Rows from block 7 of the image encoder, named by matrix and row number. Rows with one number belong to one attention dimension. Each number is 128 + 32 x the weight over the matrix's rms, rounded and kept within 0 to 255. All counts start at 0. Numbers have three digits each.
# v: attention query, key and value (stacked) (encoder.blocks.7.attn.qkv.weight, 576x192, the v third), inputs 0-47
# proj: attention output (encoder.blocks.7.attn.proj.weight, 192x192, transposed), outputs 0-47
v.144:109126159145141111104134084127106142126135128091117118148107146114141140111120151125113143116129150113127092136138159148121122147123123152111123
proj.144:131092123117115162137106139155119131126114112143100158118120109150113127104154127150142136136126129098127128095124139120150141110135130128146128
v.145:154087098104186188169111090069098127133089111136080151127153164113099117100134149211093108097114146133127068172184103153213150130106123159145166
proj.145:122142147117143144175183163100113158144125121109099094125153130135133102124125052102123143168131178093164146145127158087113123120136180127170147
v.146:138126152130165168126091085116119133143104102110117128142145164137108098103123130139113143124124102140132093140148112119144114128100121140140135
proj.146:137114144119113147135183145125115133143133119133065128087149116130143115099121088126109132134084132102145166155094151146115117133122187129156119
v.147:118220202091165177078102117133197141081166116133117151143100161103128117102113090113099136101118067074142153090107122168091146102101126143114107
proj.147:125099092131094041117140138106106125147112137135133104178157147106159125172134177085134089122098161142145102154100119135127122183096108111113134
v.148:113078106125132125127211116135104134133122136155077157125128094135153094143120065133152128108086170133123106134111116132139130134160131118122167
proj.148:139166075135155114121092134115156154101131171092187108183131141102103115181148163118129131108155126148104170064148109141117119141112076135120152
v.149:149051143067171200160149057117070095102124122149066134066156184185100144164126122225066106098113190101131084220200122101209157081163120129143173
proj.149:101168110153176144157176155084124190119135162121159134244140148073128072149080123045074169158122157105125132088112067077092123166125144158125158
v.150:132163137077046088130155126148108108127170123132130091127134140139126188208152141146135114130197182139124162171125139106130100115175147123098101
proj.150:101112138165186145148115158122132126177120113142121160075102128136125134023115090153133130142125100155110104154190113138143150128160114146163148
v.151:134109104161180181142054105120125130149090101076147155170121128077107121072125147199130135143079066154128053092162108149154161146089112146161152
proj.151:153111165116087135143169138149116120136138117153061109102143106140144122157156097100141126175110140094155152155108170102126125130151178110127121
v.152:161075124139180161154131095107119130096116142147094138093146180162140117128113131136074114098114166117114101168171113113188140139133102129162145
proj.152:121146121080125194116192106088136144107121140090133126185150151109130091137056122118095155089133176093138145105069106098139108110095160168150127
v.153:115069130171184162124121059113101131149107126087104150147112139145151091104123094152139139121082128142117067132126125137140132142123108145158175
proj.153:139130080108104154121142156162126149099132132131105135162144110132097114168159144116132144131113153084127174085106146129125115118136139139144132
v.154:096034090212149098127164111137087123178086156062140119141117096131164101113114126087152144163085173159121057120112137136107143155142116115155149
proj.154:141159110093112205095105121183129133064140131130125163140110105123062134174161171150123142109151098088108172060115128143140121092147118128119118
v.155:148101090111119144142127161123143119158119115135105143130150122107110132166127134140123122125125173149143124143154089102150158105136135125121135
proj.155:127166154127134112121148138092128129132136134109146115119129150096132120129120107113120123121128124161118148115112116144127122149110118130138112
v.156:096079092064166161175159166097082136151050094122064145111152086139106103084152125123163146138136150138158137102137166127204155049117176127123150
proj.156:157159125174144033119074192130101186122169168148141089168136148157101157173214169107155113101134128133119130128138194159053168143157104077093127
v.157:154110142142141132149132118109116129124106137135114120101134156152145120125116123115111129132134163135124121158134126118154134125133113121146114
proj.157:127130125097147166120174115126127128092131128103138128151138137137095142119092149140118131109135143113144145125079132128128112087100162140129114
v.158:140205132114116128113058167099164148132130120108150130162116146072086187125140197160089132116166093103138132100145128165132133144083135159120098
proj.158:120104194131109117159132125124100104164123098142075129039129107141168132068146048123142122150105144123154086198161147109184150129152138110154129
v.159:170136136179083100124098104143132101101171147121192114132130159122124181190122173214099111136127126126105095176152101111091111169144096133145133
proj.159:096098158105139228163186082126149093137119101120118148100106094096156105065058070131105174191119127101136126144128086077172113092137172179147128
v.160:111135157154181133141114118128171126097122125128135118120154147144128134110134129106142133128126116127138154137142115165127114122132117125161126
proj.160:129094130099099116137135157125084133111128122142134129128112130122142120143112173129131121132128164118135095134141126105090120145140159123157130
v.161:147093088143100090132105148113099129140110124134136168124125094133134136161129120158124104134096137156115106130109154130178144152119126134112138
proj.161:147147118123131112107145110136163119111125150115135091158149128156111113126152113137114143121131111130120132092113107123147119117119100113117142
v.162:130087117112147089141103157132136133131116122156153164150120122158139116143127144166148097118116096140129156126106134144150119121121131130124138
proj.162:127114130123130077106136131134134143118131130125143095146137134134134119171137129097137125151101140115128147096107136127124113149139120128156130
v.163:139140144102135126123121224125192130109093116149169147149111148116125091142110204093136135137142111120145108022119100106097127108057151115124098
proj.163:117138149124084070097137105144156126110139090116109084120149153107109162155072094125124077084090105100157146217132154153098119171167154112135117
v.164:099138099161135115157152095126108097177104132087131112080163076162133164138109050094160115169103184195141167147097121151121085137184127133144124
proj.164:140153126121192097100148179093079133150165197165159149171075114139143121074123168129102118081204131094080086108129083145150148151145085137127123
v.165:129116106127142120132100144153146137125142130135151129132113125164141139148127129156153118113106097142125167126128127145137135116111126117127138
proj.165:119108132117172106126139133138121154124134124132145105135119152125132113171126135097129131140107134121125124124104136113136101112138097144157113
v.166:130134097091121139124169133123093141126150148123131146144112138129117130144130098113112132135115138124128117076078122129101141120117129123149140
proj.166:127154164144172115149141127123150132163127098139121139122126135128145118133119110119130125128149093137114137183118137120122138134117113139123119
v.167:113117132150129101148167151148179101124122132125148137129125102129126100184100155103115127162125141133150145078096103102061113119094145123107113
proj.167:120158126131142085072116130150115120115152128144140142124126137125118154103085115142127102081149119074128163162137152162181150160118122112134134
v.168:149120140139099127127113099114110111121118121130125127105113143099130128115134131114109135137148137130132095147128132124139129137135128139122116
proj.168:133147121148113157113117124138132102115128134120120130125137126136114140104147150152138135105118123130131133107130114151136137121112131117117140
v.169:123154121120138160123145117107128129157154125088119088134152145102104135106147144096125151116122137125127114133113132114118166124139121126114126
proj.169:121146161112126136167147130127140129134129117140144154144112130100149127169110109144119133136153103137125092133132134096087108136125146133129124
v.170:138175139087151139118066192119162136165108100109138107153148130125105150103137150099155152143147118117131118072148122141156138146121141117115097
proj.170:108154149119102137152150113125160125134132141113125102118133127110153142128082087134115086104130098148157096160139123165064112145156141120118112
v.171:128159099120116160116173108142094124114147123116108095127138133122107130116129117109145168144124180124130099111141109082101141121142130123082122
proj.171:127146155153158156173136110125154118149141107128139139121119125085136138125107089144138122117146081141125117152125132122115133121126128136113115